config.yaml
encoder_activation: "quick_gelu"
encoder_fused_qkv: true
encoder_layer_scale_init: 0.1
orthogonalizer: "polar_express"
Rows from block 1 of the decoder of a small masked spectrogram model, named by matrix and row number. Rows with one number belong to one neuron. Each number is 128 + 24 x the weight over its row's rms, rounded and kept within 0 to 255. All counts start at 0. Numbers have three digits each.
After each neuron's rows are labels from the 100 clips, of 14848, where the neuron reaches its highest value: "top examples" is what is common among them. Only what is clearly more common there than usual is listed. The data: phrases spoken by 400 fixed synthetic voices.
# fc1: MLP up (decoder.1.mlp.fc1.weight, 768x128), inputs 0-42
# fc2: MLP down (decoder.1.mlp.fc2.weight, 128x768, transposed), outputs 0-42

fc1.622:154136134135143133142128124171117102149108188113127152110152128110126122156143129101132107122131123142115094118129100159147143144
fc2.622:099091123127135095142089158144114160122147125157113134104093177089156124145101144112092143130129142130132172145130131173102100138
top examples: /s/

fc1.547:143129132137157127161145141135122091127138127116130130139118166114099112126129132123109097130129121141143062123104153119120156155
fc2.547:154110127123112109127163098111087156124158121173106127110142119136143147125139116145118145104122134089137142136161168122143106140
top examples: high voice

fc1.129:138111163125124152168111153121138128129175102162136149120159134159141155114150110159115189121099102130101121153083131151129155109
fc2.129:142108133160122148080142105165115119103109137099121133137106124139167127111133159138156052156132122106086125157140140120140108128
top examples: /b/; child-like voice; thin (high-pass)

fc1.233:145116123104136153133130128107156096149152126110138144134143182131140147116134147135139150120124144130148137100115126110133120093
fc2.233:116118110106167149133109105103136118126134140157137121104118162154155095108140127135122166083100110133085156091147114143115197155
top examples: low voice

fc1.349:171110137143137165152110170106103110149107116142115141112177114120117113129121106096115112135125069159151116129078138147113125104
fc2.349:212152114113101108083157111103105134124149143131117104166137129144097144085140146173115124132157131125109149092138145120136149119
top examples: /ɝ/; high voice

fc1.226:134117151176102151110149119154143147178121135141129132143132110113141131120131124125116149150136123135157157150122119142137143133
fc2.226:143163121101157115081130128123154145160121126125118092152088134167156116095130094131150121172120145127146117133179153140145115153
top examples: /s/; /k/

fc1.674:098098147144146149138129138185161145119156135145148109169167180132116098151156125127166124135114150155124140141141110119131152115
fc2.674:140176081095133125108166129096104082152104127104097157104142064134145150118123134103072114121138119087153129123127162115099100153
top examples: /p/

fc1.202:118121154132102157136146150132112142157099137125095171138115109136131153118139162147134120138197160165121142162115159143127106113
fc2.202:147122135134179120074111135107154142142107113136131082107103106160134079116090134160137171131092148108109141098132144129115140156
top examples: /p/; /ʃ/

fc1.415:102112121150107136152101165122135128144161156114105153136114155143122139110148115138143158097105062131163157140088133148133131124
fc2.415:128147142124154153092120111097091153119099144116173138135188084142144178101132182168147144162111141129106072130123148121131122171
top examples: thin (high-pass); low voice; /u/

fc1.551:138134117144174140157160102146148146133122147114132121120131130112139160115148128142138125150131168159109122150121143131125137142
fc2.551:128149106132161174144131168160178145126160182099147103100123136085141143125136131117173111119146147132165128174126103103072130156
top examples: /oʊ/; reverberation

fc1.358:105116163117160146120158141138148099133101129130118122102119150120123111132103175146151102172134093144155125163119144136094129114
fc2.358:129115071152109093112126122098115130142167147126143159162122118160128141131136119098125135074149184139166110102121146126133175175
top examples: /tʃ/; /ʃ/

fc1.598:126150160114123121108128143125096150170157157137131145122153117125144130145116113124115103105113132183091107142137135122141159146
fc2.598:124117159147128091172130085112155121124105127126113124137148093150131142113137125106174129143145119126150144115136166126133147080
top examples: mains hum

fc1.355:135129123172106141113141119086150078137124131103147111119141178097113124135150128175108146130114142144088170120163157103118149142
fc2.355:132152105146184114139151095075180078116110127154156133113120155118106111094142093149127139099137119140077165093138138110120145129
top examples: low voice

fc1.74:118139118117160136148134110130149154162094090121179126146083129125123120114173128148134117111139145145099157125127149137147170144
fc2.74:148095149132123205128151131126120085197108100130145140120132143145146141141114138130140156136122131136145116155145122165108135087
top examples: /oʊ/; high voice

fc1.473:055107098130143120139132142085145128131150150121126148139109129127103124082150122136119166128085139148078166116090104108175099168
fc2.473:087115125138134154106130148169099156117116170141147141153148104113172170119106119150132089074152117115158143112131128134107102109
top examples: reverberation

fc1.207:143076173094189149156162124112091101133112128166116131161104126148186143153124118125108110144116150124084135140150131134104144144
fc2.207:108181073158105097135113134151157158115150129092171154129140133094077114119140163146128134111160137112134131076086125160160120111
top examples: white noise

fc1.744:115107148098162178161144095161123110130103185131121140179124120153126138130172107126103109092130128132144145139139113101125147115
fc2.744:141127152133109137107132136147103121143137144126137147120148139119104125129146168138092145128133126152134127106139106131134129111
top examples: fast speaker

fc1.419:097167133091135118133110107147124112151094116139081151117142120117159108120129149164100165128204146120162135118125148121152118106
fc2.419:111159136135127117098095139126142171149166104134118094147113086128148137128134106113108142124128142148119178115117135163121135118
top examples: reverberation

fc1.102:141115137149161112103131128098126095117140120148106124092170114126130129125115152107105086122133125107169126092137122116117117143
fc2.102:170095151152110162151129086108156171133131119116122152123132194149125139115111131130098121111103169124108161180123130105130189117
top examples: /ɑ/; child-like voice

fc1.642:134108141169138139140134139128141123132136145104127156115124150130157159129161106130112175140086204093151151121104153156122129138
fc2.642:170128117112164159177113143127117139097112134157117098095087116104114115113109148112163105118121143116101159166088104098123125154
top examples: /d/

fc1.192:123137140128118097146148091103122124118130129114110131132168120124162110089159119113131148132103125091140142120134154128130117113
fc2.192:118161120136155125164108153120158110134141130096131103119095139117139095108115104106072162102138106165131158147134108109113095109
top examples: /s/; clipping; thin (high-pass)

fc1.382:153125099168139097154140133149168146109139122127122130110119182101154129148138100119092124180134128121146130158148117151117147123
fc2.382:110145199108133153090108161113083132103081132122151137137144108122160118108156148136147155086141173109107107142106100117103115117
top examples: muffled (low-pass); slow speaker

fc1.607:141131107140170170130098149103177117144129141087188155104093157141148145123145143118120102146156181087125124127121136093165188143
fc2.607:137131069180140104106127141121157144135135119108139131122153146121150102121139118136105088137148154104109146085123127115145168109
top examples: /aɪ/; clipping

fc1.245:134139115117112099141120135124141128121090151176153127114161106121081161120101130112162099140129126111102123133134139116136144159
fc2.245:094116151130145166090148107139124160149178105096096126163117150115140090127164155164110159098172122141132123122130110160113114117
top examples: child-like voice

fc1.454:063117102144142121110109122092165120156145113098123145140087147155077094158127135117075163090108129127096159115133082149109151120
fc2.454:117151132103149120121116154123095141081119153160152114114143097083180136109117150143183122149133127093142109139103177129111096120
top examples: mains hum

fc1.181:147144117095161108119134167093096163136097156126126112102154124151117123099118191133103155093150141113102127131114115098134103122
fc2.181:155102136086144157111081116135147079141181112150109132137133133104152144158133155107150111156117117131064099142149140163150154129
top examples: /b/; fast speaker

fc1.631:094144118145155121157164132107128118121122120122113184123109082127145138145145145140093139142106103083124110148117109174122135132
fc2.631:133149124116086108129126158125143138125123134099164066119167160132157163134138109091138104154128093121171133139154131139145165110
top examples: muffled (low-pass); reverberation

fc1.266:126151131116132128104106097123159085130167155110164130118141120153147159126162167114159079082089158104086124110149110141046137121
fc2.266:085135134136165144135140120125087155124086123155064174102104122134162098101133130153126150115143174121102141108131134126131115116
top examples: child-like voice; mains hum

fc1.5:135104127156123140130107127123138137136123120151137138134142146123155142083155173099139156142140150118124132138121166115093151138
fc2.5:153111110106154162083100119146156137080147099099165091172152136121132132143138097188127111136122125134105091105131133113124097150
top examples: deep voice; muffled (low-pass)

fc1.325:161121132133154165128127142118133125100108157133120131145106138128100156057113141146135164125119141173100103116149116129143117130
fc2.325:150159132096140128132092105114174114143154124178127155159171108145113134149118113106154158154126116117108155138102171145101120111
top examples: /b/; fast speaker; muffled (low-pass)

fc1.71:123121157120119141140191134132146137125140119130103106127156145124165180092150156176143136082102159100161117171065125102145164138
fc2.71:106150092139120127124058127146121141132124145131148152171124098132099079154123125079149114163156104177084166081134127128113109110
top examples: /tʃ/; clipping

fc1.765:126116102137088120098160105130124158171093142132082111133173137138131101128118143124118125112116102126113138156147143115155162107
fc2.765:073123156102143152136135098104178137130153127096131148134143117163087177179140132126126100129168143116137151124050091141104123131
top examples: muffled (low-pass); rumble; pink noise

fc1.150:112156139140118166136169111119157128144079103114120132154133134155090146137151142141092112164128125159144121142147082131172147132
fc2.150:118127101142157106154114071138172109148108101132126150119115127142125147101113133096145125103107140162130118099186162125123133132
top examples: /s/; deep voice

fc1.441:129159094132134098136133101117156134122111147172121155106183116122148112136106103102157086097109113102137170119128114121157124131
fc2.441:159099134099140159095129143140117108134168104117161107170111136138134131129115122170097140165112140130116095152134160090109126104
top examples: /tʃ/; /ʃ/; child-like voice

fc1.568:136091142108100144103198123132139139090117083132105161133120166137116111144082140124151129161137133134121145107096128164093163120
fc2.568:132098146126135122138131136118099147150105172109126148155144156150119128123106120102089094156144130155083105105109125123119116041
top examples: /k/

fc1.345:106140132168171099113159114125093143154107116101136156091169126124186123131125173126150118105087107152127148101132135144132110116
fc2.345:107126158148123117125110117151133095145113165143128164150165104122149130089120099109133167144113150144146112153135106127158096094
top examples: pink noise

fc1.109:151166129140122123151136149152132159164119160137151133165108136152118110151129106116127126104134141185093170093097137147077173098
fc2.109:134152125151135134106114112128096155126078105130143141158102127106119137147128166209124142158141114123098119088118151126173116130
top examples: /ɔ/

fc1.661:117102112150114141120145143126155133162140131123144122121106106139157117162112132103164118163146154174108155090146140139169136151
fc2.661:136081154155122140098115132109127117115100106129085120125088110143119112186127170127154144113124113125125073129149112141145166123
top examples: /aɪ/

fc1.191:110146167139114159136149118131087170149096150121097171154122129148138139137168121112124150109105105098136134099129132116118147094
fc2.191:093134118098075120114154130132124119083138176148095134153159137126157112169158102139137130108084145100144099104120162085111179090
top examples: /s/

fc1.51:152114150163109109107092135149099153111126124132103179109134140101084113128113102113138099147125119180162162153106115156130153094
fc2.51:144159116114139097095127163129103148112120124142142082133109128101161164101126134152152142136122144101103081147157147151140094132
top examples: /k/; thin (high-pass); high voice; pink noise

fc1.723:115145133134121130099088113166102127119151113110134166134119163146104104119145121133117119121142132168123185132124142144121142119
fc2.723:157121132139109120163152119139119103138156188146157126118141159076135138102132125152151105176111113076146151179110122083131115134
top examples: low voice; thin (high-pass)

fc1.186:145104135151170150151125126103130108116116129129105100177116102133103121160169123124121153146130096124156154132128130106113142143
fc2.186:188129169128148163136145130103098145112135141162165094196096137113141137132094134162105153133084108084169126102127135124137115145
top examples: /ɔ/; deep voice

fc1.626:175139116157120128084163129132111115171113142052121134125141098158172087104112155120162141103111125089134168091100146097137144156
fc2.626:075152153082131156131115150099104189118163085083114134133106147109117154149165164106138157131140153121101121090150118101092137110
top examples: deep voice; /tʃ/

fc1.579:125121117121168149149134059146094137154140164137144139111125141124141150088152134119144122148124163158096103162128133150135153144
fc2.579:153120068104139178142156106175149125129130125119145136124156126115156154130118112070149128136123148103140152129124135122124101158
top examples: /oʊ/; deep voice; clipping

fc1.334:185121123127102136126169122085143171128119145165094125085123088123123160149128123127078109156111156141143131157134128128127173128
fc2.334:165109132173120100143111120173148127163155130091114139156128162171113094127147147104111107112125109125101151116148122150125117110
top examples: clipping

fc1.171:151148119097164134145112152129147087152069180127105153128137103122120162153125167113091098136171136167130153112106102143097133145
fc2.171:125190114148137114130156167170157111114134136097088163130114112143104107125101149120106152097161137137090147095100105141123116123
top examples: /k/; muffled (low-pass)

fc1.625:133161137107144101129139093119132113116145124138146147130135075141104144144120143158136169153140137086104142165100115104112157109
fc2.625:126121139174142106170138115116138094113162136104166114112115128129120116146146161159134174227140152132106126121135122097098087124
top examples: mains hum; thin (high-pass)

fc1.24:162135129123136117130104145152141156158126170129112150118131111110125134151119114106123142150092113148178154122129113179140110146
fc2.24:134181114104172136179125132139122155090087126086108154126112098115139147117120145140113090107155130136112159135129120139095080135
top examples: /f/

fc1.630:111135134126095133145131153105136151096159105104126108125114113141125138129073150107148143149146135127087124200127103138147162140
fc2.630:132114142149164137113110127143131120102124112177069086161101156110108125119091140132139163121144134077129170149168100126128110135
top examples: /s/; muffled (low-pass)

fc1.560:162103094121133136141146127097155101145096119159120109116129121149126136110130130107182103123106113084151152127133117177109118138
fc2.560:156088144154152155145134152166152143149134113127099119169120152121118085162151108095105152148142118132132168185163132135070138131
top examples: /ɝ/; /ʌ/

fc1.632:122116145165131131098145133136101094139158114151084127171115156168136176094114095133125123147110129101128158167098113137118146130
fc2.632:119144116074134148112143165156140182104109142104135135147160121127102120141121110134130086142143108166113103084096183085114137166
top examples: /ɑ/; reverberation

fc1.649:141154115133125091158114088095110163092180131142171109140150112141119118134111147109133069121160150093108151180070121131134133186
fc2.649:162134090141142144144162127125115121115092134129106124132099157093139139086103151170161152128134110123116060140134100142139103155
top examples: slow speaker

fc1.132:107148135144088157120149131117131156106102140131121125133130137104106124122112109137137138141127138154119099120130131126146152133
fc2.132:162105120143181104151096102149149092150148115131132130125134118131140126139143141108121099111130111094129158126154137139113093115
top examples: high voice

fc1.540:159116084172159107124110154153098138123167135136109142160133130176088109132152131141120119128102175147113138127117166141096119146
fc2.540:125161135162113176117154111122148142109125152136208116170146135120129141134103140160091089131117129152143127147075140138122157157
top examples: /ɔ/; reverberation

fc1.730:113189116094128118146134151122133149153087157121158149132116140108133115113141151116132139088120165128134134115123137114170135095
fc2.730:112122134109139105125123151195120163096091147108125155129124150117156116116132137130129146133171148108160179079125167105149124115
top examples: /aɪ/; deep voice

fc1.359:119166135146137125117178181124184145168135109120146112180093106147119106144129093126113140077152115149114095132149136137135126107
fc2.359:136090159116125136143110060135116086166126103160079170103165142172122170147123121142148119148103124110150162121162173137138117124
top examples: /æ/; clipping

fc1.196:096120133135110146147143092144138152159159107170137154145133095109113119122108119156111116137100115141125117115096122136113137131
fc2.196:086160124089126120135143109146118109096086122082128104104122137152155120106120120100147114122134165102128123157114128116124113118
top examples: thin (high-pass); pink noise

fc1.715:145122144193122147139135128143122098142114137142163086105123124121162130103098167090140140122129189112132128136103118166114107134
fc2.715:118132115093109108122148153115113113123135146148098155157131102135109127156136134134095090161126113129131120089147141120104096110
top examples: white noise

fc1.662:148109109084150150138104146129135106142140090129145144148140135119146111139112143160139102098146133110143116137112134110082137084
fc2.662:136140106104135110156117129126117100130136123120133129170179103133122063143120133124155128099100116130152096111130110139118119091
top examples: low voice

fc1.366:115166134170103059101126133125144131124124101103097170124129128122115130138108118142117099137153110159131157131138149126093090125
fc2.366:152108144105120151122081113144098169114119150122130132147131171125161118091143121110134154132137175092125134134141087113111132102
top examples: slow speaker

fc1.278:125126182176104135134152141161140147141091151088130147106133139073169116133154117121102151098073176157122111145130140165135128110
fc2.278:114153092134096122150117133110132141141128172128132124133155133128135104108158116167102092133131138052122118146148103129129185097
top examples: deep voice; /ə/

fc1.383:158123141160142104134129131118148132169124129084147110151107139086090097170121098128091114153186157122136096082169112125119130117
fc2.383:137145121072152111130152137086126141072128131166117096068097147141139178130149097150123174133145118080117067199141161120123125116
top examples: reverberation; /aɪ/; child-like voice

fc1.225:142122098104164138146124115132119115178138126143142159120117111146116133151140110112174127128094105167080142107158133132140144154
fc2.225:131123142156150114143099143134128133085126134141093114109138150121153122115116145158118159134167148096146112152091113135114119101
top examples: /tʃ/

fc1.155:132148148106046142135149151149122125120115216139126131125089120138116119157118128148095144162152131137146094145091133135112117152
fc2.155:104118134132138129111136076117115117135150047095121095099130121132138137149159121157133129120121113152080143117161138125116118091
top examples: white noise

fc1.590:139146144118156136138114133137116134093143143131152137137171126096141130143098142158117110131133115153137132076131102157164106121
fc2.590:128144122131194150146096119162148159136123145152131114128073125103128130095132102153159180097100127159153110103154142182121096131
top examples: /b/; muffled (low-pass)

fc1.344:150102168118137115140114122124110133137182100129134116157126146155143146133133091127115136169135137120130142127125162144162144103
fc2.344:130151095137156101120153120118123105090077139111116117139087123124110108087119160135151115117110124138106136121109111149086112137
top examples: /ɑ/; clipping

fc1.127:106153167161107149089125185175126119122148129137140125144107126132139143128101109149137093135122127135180135133136100133102122095
fc2.127:130166135124134097076133170139129123111127124121151165163140108119104146139115080101131102171111132148085098109113111132087122116
top examples: white noise; pink noise

fc1.362:145126133105119181163156080134085094148164089109129143097133162124146123137130107120158140080115142125143117111110165140135172104
fc2.362:157119116178113129136099100161162122156167079120131151123158142141153085116123118114123131140122129142115141154114128138098148145
top examples: mains hum

fc1.29:126127153202106144133140104134091100110073166166114150110164146139146161149080145092128116135122136165110125131139130153149129151
fc2.29:135132124118117109137153183112150140144172111091112088135094083134096105148150148150161167149144179114147122127110119156133125138
top examples: muffled (low-pass); child-like voice

fc1.558:128165166112109152132140112106162126105110156112115110058126157088115132092143158121127107141139089169125110162110093159168118148
fc2.558:116120137144158170095129111097132107141146133148123138151133104166180120152127106100144152154165117068141118116107144084103153157
top examples: fast speaker; muffled (low-pass)

fc1.485:152098150103142127121159125153140110156148113147083122089098134084088164098159089110143096104145122134141108164119087125078106121
fc2.485:129173109149147102125069127137140173083142142100154141129139142140138092120109152159118124139096137135122126125112167147144157128
top examples: mains hum

fc1.657:127136129127127131108127141101101092137161113125129140166131119140115084110121130136136115120154126123130128113090136119145131150
fc2.657:167109122129051163090119138135155119119145128159160118171125172142147144161109124133105164138074142106142136148096099117132149157
top examples: /ɝ/; child-like voice

fc1.491:118141155144116157140135118136129134159115157145136135151148126129128133155099119164131112128182148143120145126182136146132153143
fc2.491:163072155125142109185113103148124136132126100134137066101109120131162161160149142120154080132108134138129080112179151088155133136
top examples: clipping; muffled (low-pass)

fc1.747:092147132156124142135138173111110153135160128147144123130111123123093121097111139120101175123121121149144132123128094146140127133
fc2.747:122151069103165144095121149146126179122147129091118144145188115119159126148119089114126139142155123095131099178126107121105159121
top examples: /ɝ/; /ð/

fc1.133:154138115124127147087136122133159121152102142102137140156156127088166117092121137115134134156143089145184123158136113115131182113
fc2.133:127132111152149132087145138115151126136111154139113170150111145129175094142132124096150185153168118081145095111139148110132119139
top examples: deep voice; /tʃ/; white noise; /dʒ/

fc1.621:105146131123122109135127161098134129132109120183114098138136143126140110120117144156111122089142143142162118075150078119112111116
fc2.621:147116108159162141116111097171117141106168175102128157136149134102125106083122144142152099155111115088132143174084148137145091139
top examples: high voice

fc1.96:134134111114105149157119118124134121099125114141143147145158128112139137147136156097159105127136130150130079136092169186117130098
fc2.96:122114148154115126129137123166132106157139111127123122090126066156121169114138126147089089099096132134131178128144143091096116110
top examples: high voice

fc1.3:120149144158123156171115124129119120148127125106171118133091160138151135147122131114077171113111147118168123112102144142110135166
fc2.3:117141128091132114133146156124121143127133125152118090097099141076127105123155122175112185108164155091115101123118147156138146078
top examples: pink noise

fc1.98:097141121142161157119115122061133070123146165111111115131141117134145114122118117117146074109127125127127150155149169147157142121
fc2.98:124079136143088117096139136190140150119115087156148135083107140160134151148160154122108169155163131129137105122114106114136128121
top examples: high voice; wide pitch range; rumble

fc1.542:114130130190105117102153118111120111121101130125145122107125127131119113098134145164134156129148148120114143155137150080123140130
fc2.542:096135126130137107153149130104138067098093125158169120125131139089130106118141126149120159112122089160127152137128142118152065107
top examples: low voice

fc1.61:112173113122085099107154134114127095132150116149149105093145135127128166142142117092122131168101128127137124115148152129140103136
fc2.61:140107128126134170156095171128119117084124098116156131110072142125119132123124097125140148095105121139161107141091106126129116131
top examples: /b/; white noise

fc1.34:148122145156143138120120181080124132157112130102130155169141152127130121137105095156149095134080146142111116138119164128136155118
fc2.34:133129113127140122129162049148125131093138141150127087090119092118113149111159154138094142099140085129129160115112104127102092162
top examples: low voice

fc1.654:115140174142108186087157143157093093151125101105102134156131162163151105128165132160110149124120138128153114120173101111114112097
fc2.654:144134071112131105185131104108144120132096126130167123122133128109093171131056128129177112134150133124110109123115114124149141176
top examples: fast speaker; thin (high-pass)

fc1.154:116127147108115168127118126109172120112134136145113100110104134137145110121173114134132110119108133133136151149119131141096129137
fc2.154:104102132138126192134124183120150137152163104112128144156100160092118133122158142133093150155130138145166152184144123150066138136
top examples: /ɝ/

fc1.94:129157127096129142117143126137138131142121114144120111104115110115152167157146117129105144127134116155124153072143135105121134159
fc2.94:127132109170124136108114134114096147147168108163064143131150096140182120143156163105107152096137136146142130098125101167115140070
top examples: pink noise

fc1.268:088143160119142163108129166102125141103113126139157123129087116140108130082102150133119166139137111166119119078137153119114128128
fc2.268:130092108124137139124122097132150156167197064172111147114178117129136140119158088130139114092113120143117127131127159133132148148
top examples: deep voice

fc1.214:149115128136157131083130084122150130096143129101156163102118139136157064079111152125108148137093117115138128164138089106114188135
fc2.214:138143115115100099164159173121138078164123103168107092123141089152093153164134122143133113141148116164119117085130153141136116122
top examples: mains hum; thin (high-pass)

fc1.743:115150140125166144110104165119124151101156087104118148116090129118159131127123160158111184115152142182112138102138145144122127110
fc2.743:130093117127126127115128104168114115154176152105142113142162106141147127124151130126139138163124095146092188157130131143092104106
top examples: /b/; clipping; mains hum

fc1.243:126098167185079136154120139124156110134136102099161143137115167100135159158150135130100104118109093152134153140124087100169145137
fc2.243:127156150091154120134141123137119129123157177169145115142120103137128128129110118154125156120091132097145089118107172144085087170
top examples: /æ/; white noise; pink noise

fc1.703:085135132125162086144149121168117111124133188123096182144130150126153108100117129106129120164121107144137135150132125160147179093
fc2.703:137107126136113146105094098113150119142142091146169113129078092126115158129126120182096138127116126121143145095107126102117089139
top examples: muffled (low-pass); /v/

fc1.308:145130111132147101172114143124118126148168122134126122163121116151129132118133142162144135152153150128116139104140178157111136151
fc2.308:150141123110101165151130108092188161128135147150151055158137089148121158107137134133146128141123126128145123128109116147146124119
top examples: /ɝ/

fc1.304:138094149145155107121165157100104087119125152119164153140169113180148122156134127111150128104113121145118093116109185141104158138
fc2.304:113141105132159144099138099160146129103087108094150163159118148114135101143157155122122146166130120100133145154143111090144112128
top examples: /s/

fc1.397:129117127150146147142113099172137137113145142106137126122123106137150118134118127135156096129127130167104103103131099137165154179
fc2.397:101120165096134148088133136092134145130112122147109114156128142130136119111145154122067151125140138089105162145125125126088135069
top examples: muffled (low-pass)

fc1.168:098144155096161153093141128112142137134104151120119156121147156125134132145124112098112091129145106101141133132145149148177109143
fc2.168:135085124121091153155126132128112178070132131115168104127121127149128134108142145185139183134104103126141117136132086094135164122
top examples: deep voice; mains hum

fc1.255:125127134150144148143100169159079157150156148121133140114177114104148127153121157109136155123108100147135143107121126150139101137
fc2.255:102149114090188129113152111162156141093062141127118146123119126144193123135128134114140105160101106118155144134116139154123101144
top examples: /f/; fast speaker; /θ/

fc1.437:144151111156155102186132095110117125125164126100084083141144123115133129142144171127122115119147121119139129138146134109105146150
fc2.437:123110121092133139151132161142150120134096118128150134120129135100151107131122127103135105109184130127126143101097107141178096081
top examples: mains hum

fc1.260:124123165148124124149118127131129153134124158116112128107162130122116127139136087138136128154106136138121130111144127112137186122
fc2.260:136167172129123127116140109107127135131102118124116097208162132173111126148118155131140170143149165101162110110140121116165166134
top examples: deep voice; /ɝ/; muffled (low-pass)

fc1.500:104158085118128164145175127106160122126108103081148148123070137163133181143119151117100120116105101132156111107176128102122151163
fc2.500:098131146121106102122139117117131149098095168141107121155139159147134150103154129160166141097148115118127129078140151117162162112
top examples: /ɝ/; /ð/

fc1.237:122173146156134176095151139140133117131124090123113149127105159151155147191137147154135169125123134147164123112169139152146125107
fc2.237:161143114132089115129157115153123150117131157100137138148157128120162133119109112158094097135162155121127097116086090121135108171
top examples: reverberation